A small image classifier, trained from scratch.
Model: 4.26M parameters, activation relu, depths [2, 2, 5, 2], widths [160, 272, 480, 848].
Training: 6000 steps, batches of 64, held-out accuracy 79%.
Data: trained on single printed letters, digits and signs in grey, bent and noisy, 395000 training examples, 1.0 epochs.
Rows from block 7, named by matrix and row number. Rows with one number belong to one channel. Each number is 500 + 25 x the weight over its row's rms, rounded and kept within 0 to 999. All counts start at 0. Numbers have three digits each. After the name is the row's rms in percent of the matrix's.
# sq0: squeeze pointwise conv (model.blocks.7.sq.0.weight, 120x480x1x1), inputs 276-344
# e30: expand 3x3 conv (model.blocks.7.e3.0.weight, 240x120x3x3, transposed), outputs 32-39, a 3x3 kernel for each
sq0.57 090:529462525492481537479525536523524535485465523531481522519525463474510508526539492497470490469517501490503503531529465516494480498525489524496472501483522488518531481477488501488461493534525513494520521509531
sq0.58 086:537514529533521525471524536535523527501558530544526534530541541537509522531526551510512515510526471519502525536533506534580478488526516541520539507527526502510529526540487475508521538527535536508531525532527
sq0.59 095:528456511484456518497525519517519496496503497525464518514530492514516541530516471529552474521531502488506471490529478522506517524517457524461530479495528510549521486487487502468525476504488525524529531535497
sq0.60 101:467506460491527468576462465460467475518486481456484477464458473491471468460465494495501506477466542492513479481466522461466535533470510457497495497499461511471469502481525525504468502489471459477471464464480
sq0.61 108:467493476465491473487471475471471471507489470467490470469474480503465469470475485494475469481476536462518468472465444463443528511475462467477494481482475524462471468473521523462493472479474464467469473474474
sq0.62 094:508422515476476518499519524513507518537497520505472504497508467471509491507519482513458466484514507474541456509522503511483504512525435515463479454479508519502502481481525534440487450513512500481518523511521
sq0.63 113:472485458512491464531456456454459470535489465452487464476455494491481462460464507500479500482457498495511504466461528454462508500467492455492477506508457521455464500503513514494475486465470455462462457459464
sq0.64 108:497462480506470498469495486481485498500505494478505492468483505512474505497495495487504472467485491486494503503483445479490500489493490484492498473498477480473492500510494494478508483488507488475488499489497
sq0.65 127:491497498554494506462494499501495505482550504502542500499496541527497513503500540556538516487498475534510523515502510498509464475500510505540529528543506495501501551549477477502539510500509504497503499501501
sq0.66 136:502547467502557494487489481476475510480509510487505506474472505507469472486487491490494501477474476514487504518484494470484472473502520478505495513490469467463502488495475468514493515500517477456489483493500
sq0.67 103:513520502491546516494514512507522526470527515515514516490506517520481510509515513501535514482506455504461502526515507523516474464510524513504527503502510475508524504515478483502502513522519517486518509520520
sq0.68 061:521493568499542536530544533550538528470488547527497528535551505486543470544545506483470473554550499492479480512533515539458480493536480533488489482491554490529518499495468487507494509550530530527527525529535
sq0.69 098:518458553467454522466530540539530513495477516539484519542549484479556529535535476496500473519541503488539464508535512544492502510521467533468501485469550511544523467473515502466511489522502527525527530524516
sq0.70 082:470447472482423469496475462475466466519505461476518467467479483495488497471474492465484479488466519515464481464470466479492537491472488465486463499483473480464480494505506500478534501465469487473465469471463
sq0.71 102:474506453503538470523472462463469452505465464458485475447461448488453511468464480501496530460465509531502468466473517469464537509476518465507499529488467519475471460463508513532456511463465465453472475484460
sq0.72 130:478518476513504477470475474479474483442499481466517484468471501511474481472468497495514513482470438509469505478471477465471454461477520470503500503506468477466479496500448453506504507478479473468475475476481
sq0.73 110:508531506491549498501509505505502503511549509508523506503505507515498540508509532548533544510510520541508517504507555505512495500501534505505517544532509486512500518507513492534523525508497502504502509503504
sq0.74 117:520483527472468521481526526531520515529484514536450515548526492471541500516528450440446450542522542456478488510526457533508519528518453526477461456450536466553522473472540526436472446521513515525512516510516
sq0.75 075:522523529507569520505512521518511522501491530520479519522536493512495507516509515543572508493527492506442471518526501522503462459524516530498542492486516484515512506500487462504495538508530541491533534532517
sq0.76 104:543505533513487535517533531531533536453527529535513531531536503507513548531534503506501490532527481499489521537536486534548453479539491535486512464518530480526536503514461447484529502531542531518536531531530
sq0.77 098:515495500521540499471511509500499506487507522505517515494492505501513528513508509485478495501509507509500491511510488493480504489513500506505493508508501501499509504498500498508511487511504488494515515501510
sq0.78 082:520509511524523519486529520516517525503484526536497528502511497485510487515530476508491507492506490500480518522516472511507482500521475514492506525502521483510521518495500483490486475518519508491520519511523
sq0.79 106:479476477520470493471482482483485492508483487485515485487474487524482499481484506508520495484474492491482518488479511481470502495483498483509501503515477489481484523524491493476504498493488476474481474477489
sq0.80 125:480518480547511479529480478482475485510524482475514483481481523542478498479476530525516518475480510525506542480483482481465508501480539482541519540540480510490488536528510498536513513479482478462480481478476
sq0.81 112:464477446468446463527454454454460474498492461456495465462448486462462464464456490481475452478451506465474490477461456469483499494458445463474468455476456491472472473483496511471480488464482450472464457460465
sq0.82 082:479499445492524483482469464455473481552468478458454478459449445488480461469460477496502488471462512479529477489473493465474549522475490465458521495485459536497484485490546549497454489475482449453481463482475
sq0.83 104:469536483468476463523466469473465457532492462469487460493477468481510499467474461438489482479477538484534472460468525467453548530469497469473483477488475528471471471466542536524519508461452466469466470474466
sq0.84 096:528504514536536543518521521520522531466511537514524542516512527523493520517521532521517561505511505550474537540524541522532493470524571524560523558528516477536542526532473465550488519537540510511526511526533
sq0.85 097:499585485523505491513489496493501488471521499492501487479506530548460521500500541491519513474500453502428550492504547495513442460494533504530523506542489426488490546564445449531491505494492501483498500495493
sq0.86 076:530484545506489528450538531535528548510501542541502527548534484469515486528546499480491477541532490503446497527526479534562471463535484531494466493496530474515527490479490489487498466532548545507512546516537
sq0.87 094:524504531481469496497522511535522489481466491513456502536532478466534519517527457496506460540528509473512471476507472513500483498512453505463490473469534489525495464450479500455503461495471518520509513515490
sq0.88 110:525509494470552522459522518508519521501474528507472523488502473473490532521521458446499480480509534490459480529516494504475500498526503509475491479489502456499522485484509498488487461527517505490521523522527
sq0.89 091:534441508477498512514510519519525542519454533506477540512501441461516481526521462473440470509520511491516462534521488528534525506530476517471447491472496519507517486473518521470461464523554511514533530530528
sq0.90 086:466517455465528480513465469460473480533468472461461480489463484457482473461452487506472498490465520470520480487468540482524529538467477466461477501470467518483477460475550536474454466478479465506476462466479
sq0.91 088:488454496467465480499487496497489471498477473480509479497485486488495473490498483512495464501486497469477464472483498494501483500487457480470465461455498479483484466469491499486522496481473489518482487485479
sq0.92 099:524460512511500516493517515515515515485480527495484521502505457466512504527514513501462492492529482506517474529523502514470484492525490510486474490508506512518500491492461492489483490518519502507531514532520
sq0.93 101:533490552493491527499538534542538521480529527540520512542537528490526488541542503523519517544546480487466515516534460547504463492535492534503504512496548464539530491497465481487530475528514542527531543526522
sq0.94 106:500554492490553499480497497498500492463471496497483502495502487508477515504495459470506489481501484481411523495504529495441464444502520503481516490488494417512495481495449451487487478497492488477494497499500
sq0.95 112:509485516497508501462506502518524486491521503511503502525530526521536539510509507508549500532518487480470504486516471521503493492503497518491542485498517481529498508510490473478520506498490520535515503522498
sq0.96 096:495494495498484493490502504493498508468489502500499496494500479477477478497497477475470456489493472471460505498498437501539449467501485503480462468480498454480495491483480463472497489489511508477492502498496
sq0.97 112:484512493454511496564485488498496485541441490489449486511489450442502480493484461424427479519494567459490473496499502496494548536487490497482452475459491511498495459449544535474417434492486501521493493495487
sq0.98 096:535494539491513533484539543548541537460482547536482541527536472472525519543540502493474490533529458481499485531534484529494469476541490527485494488492540489529526499492457454497475489548525516517540537535550
e30.57 095:504526468499500507486495487528490496533496510476508514495517483501512483487484482500492493451476537550541508507532446526504464475476516510514488560486493476510526526515499569491491457510514529485493522479511469512526
e30.58 097:470511524508520490476479453521515500494542464510474506505509532511503503459472440519489504524504498498469549490519503507506491554469491520507515490546487511477483527516513486531489505462486509520517490543459512480495
e30.59 097:493475502493506482540522566503482475489517460479511504499460498501508509517481554524499476512513522485454447494443468493491486548492556489466500470512466489533485491469491490517467476518506508498476479520459486507514
e30.60 078:483513497505537480509473468482525516542534523484504493464500501492523475529484484489526511524539487511473515514518519524506448487466490486524498537461537479522483475498513529466532482506492488535501549536499498499482
e30.61 089:511500545495502429466487483494516507520457490498494519497523524468512436511488490477473508508517511550470536511482485482536527472458478513474517514484524530486497507516504515464500485515513506495502519452478506510510
e30.62 108:477458507529560513484530516489495486516490473482526471505456517505546527508541503507521477444491502507492503457482504476546503516467526488466512531518455503524459490464505536516465497532458479504466515481481497527461
e30.63 102:495491535496475470512524524493518525490550523511494486479502531510463473516507526517509543524504528490523504486499497484469487520507500478537501459540485503492492500515507465567486490494503485545526486544529517485480
e30.64 120:529549510465508507479487501516519484531500475541493527512529517476511499509477521468537512514479527508536526521528524468520519514484551492486524514483474495445505515497495526516500511455506508523488514499469537469537
e30.65 095:464513497484495549538516509503466494507509508510538509462514477457470543534511495520490502483499490492480532499524498502468535508525533513462482466495517485527491509489483476488527489540463496462497511529517510538507
e30.66 130:498485490482516511512489494466516527459519452498464500504496484482531513519507472520500496483497479448497530502525509484499463497522498478533530488544478523469480472515537478541479526476470473525522468528463491465491
e30.67 084:530473509525539494520500501553484515512535491508490522514496470513516536502451487535501538475462527513503529498464502511538501551480493535497505526510466491475486542518496501520485491478508552474520517542485505504519
e30.68 078:534473501487536523481459493511492492561485483476530483545455508457537497484467491494523466559471456479531515509486527488529520513441516498478491545524484499506500518490483537515487503507494527494478557476486481528473
e30.69 100:464500467513511499521460553545496486508491488512517526469509465496488490524472534506481538502473493489478500467459461513495480510510601549456485519492509541505537545493483515475498516497534551493487499476490519506517
e30.70 095:518505533502488508475490507468578523525526518514508500502542525534515516470475492456521487520494548531470455504472502471411490464449444465546499500473507519517518478540513513479496509508530462559512510507523510509517
e30.71 098:501484477500480457504516487478502445500504502533447529495495522489476467563480477492469494496449523470526520520474493521468427534524480498507474538552514509465524490537463522531525523460522491503439521495488519449541
e30.72 148:494516500503506517478536467507532508449534494520441525483523505500494502484549460514490528493497500513509538503517513501480492483520475518520470452557476505440509502519473456555499517445491506531514459531500523439523
e30.73 119:466486431469491540558488489499470477496504534521517490474479438483507545567473468454475505488500483499526510452488486473467482572469496508499484495490515493509519512492469479491532508499516508458470486491520518491508
e30.74 105:554487503476538516498490539478491501518496525473486472537472483502515532483487546484479430486525519503474513535477516532491492503506502499503539494480495490509469501488536507480510478522461480495500510491510474490467
e30.75 094:500450512475459447484513479528503516469483456514506514518452499495450471484521470507544467532475491488530479475455504497472523504472500511481501473490457485498496540493524467507460497494507520491510481507456516502513
e30.76 092:507522515522454517485491562511532489505508457506515520517496520524480504476485561492488496534493504494495492505511489472447497486530591532514482485533480529503515537508489498516479528512533513520506515505456503515514
e30.77 076:501514504492494509533541528548486511513509469479492510493524494500518539523530500590490515495475489484474540488527494488482525522533536502488486502526472492501481510511509494523484492487479540488506511519469505487509
e30.78 090:523476454499470506528501525479511490518530489476501464534485439517465501520471535485523461457508497508461471522527452555486517511495528492494520509533466477504495493509533533521461484507485476511482518561492489496475
e30.79 109:488510507481479503523429481479522533529463526497558472480534492495490536523459473493507502492503560484552464500493477483478509513457512489524543509457484505551480491514541508472494510545477486524528529461513525556470
e30.80 097:476531500489471473531511500537526526451475509508491471465510505493499480513512493540527562499500495506488468498503481475464500521535558510511491453457519497484485502501502460459534504491477544533525470495501502496471
e30.81 123:508517495518509476477516477523559526520475542509481498508501487514488463452506470496484545504539552500449503536487515484501479450478537520570492502478522496486516514565490496478522520484509527563520517469529515471501
e30.82 109:481505515500554490528509470453517480504503548513486493492528514487535493550521457505532476523497499482478513465500520503547469475448489449526473505486529513459519454509496489504539508466495461526492496506538504478508
e30.83 098:506500478511499527498425522471527515520494517509464514492520505507486516504435547517539524532498560550456514490493430495436463514439524453533477515488491507496492476528485503494523503479506470546501504495518521461499
e30.84 089:510427481476509528485541490473507506541473507444501485523463476519512512468554465477494469545535499479483491508487550459482525539556421506491496505483494491527505480485508522493464488505493449516497538481493443509476
e30.85 104:498489506466532492524549511524468512539543461487512484497473485449508511512531515528504509497501478516494501505514538520532452581560478514469493534525504489525458513473481536541479495526461529478502535536493488512468
e30.86 078:511513487524497533451489443520496546483501468480542511501508504502505510438507453545499518513560496507514535536492524510472524460531447493478547479489475524541489511483526500488480506532508515491540497496470481522509
e30.87 098:501503506465536509518499487526503478530465538488507481518497496477536556524506485499460494522467478476505464515484490462554541510461526544515475529479541510513489542530475532483530500523485537496490527460530475497470
e30.88 118:581474490480476467479523539465524481526466507509522530589463486516463464493540520483534482474472459540526510563492544478488473486546532489492489509478538498504512491503479522466531495498507473526490513459498513527520
e30.89 104:488514559486486540498475422504500493536492490514509532489520566478444537513460458504481483468488535523517501484515449474482507461468430510517500544501482514506522523510506542507483517500510491507479539475479502501528
e30.90 078:519470529451488483512509466488467496537505462459461503507501523471495503488498449524473489530488496489463489520592536493491418515488495488490509478469538479512503479463515498471517481516527476443514543489482457469494
e30.91 099:514528512528506525473521486532492459512484499479460511523503497529500541470533477523498472531524515491467497532519538469509544481517437540499480451491493490499492540494469463490488486482509529501448506485511462471504
e30.92 100:488559563504518509489470468522499513549505484493508514498539556495518515503450481520534525483489493498508508493572527503481477501497540521502491548515476524501513522508490549523486516476509521514515536507487500508504
e30.93 100:457527515543440459522465506508488466520517522545504521473508500524448482499438505494498477514524544528527521500548497579456490518452497462468496498491514506488485478498485534504519503507500498496483513489518532519516
e30.94 113:508491523478518476470506489486542476543432502524475511515487505463515496459523493511511463512503563511467488473499562503549493463522458499517487536451502501468513500517500529440494506488521486535469541462514525454515
e30.95 122:514508500504511468490502511496544427526486512515469514495518495524524483487496508478554483545540533468453523504502518514497489442497566493499468497490509517467523502495463498505492510484522496550427532497506522470525
e30.96 085:463525478514458526502571469523477536525516476497504518480549470516470518498544483509497547501458462519511517479546500486447550479559462520502498558546488500520495521494506513526491507501503507473529522523461499495513
e30.97 114:564520490492504453458520508507507514482448497468474501533529492466498452441528511511463504480487517497462497591548520503521423444510480503504508494470523471486520499499502493477514468504519505494506474440496462479501
e30.98 080:465520481494503502473487524550523504540522525443471505470504496479502495479484499497482510468521507502510482503541491502483450490500532524523524541488498459476508526497498545505493462480509529537500543501548437484507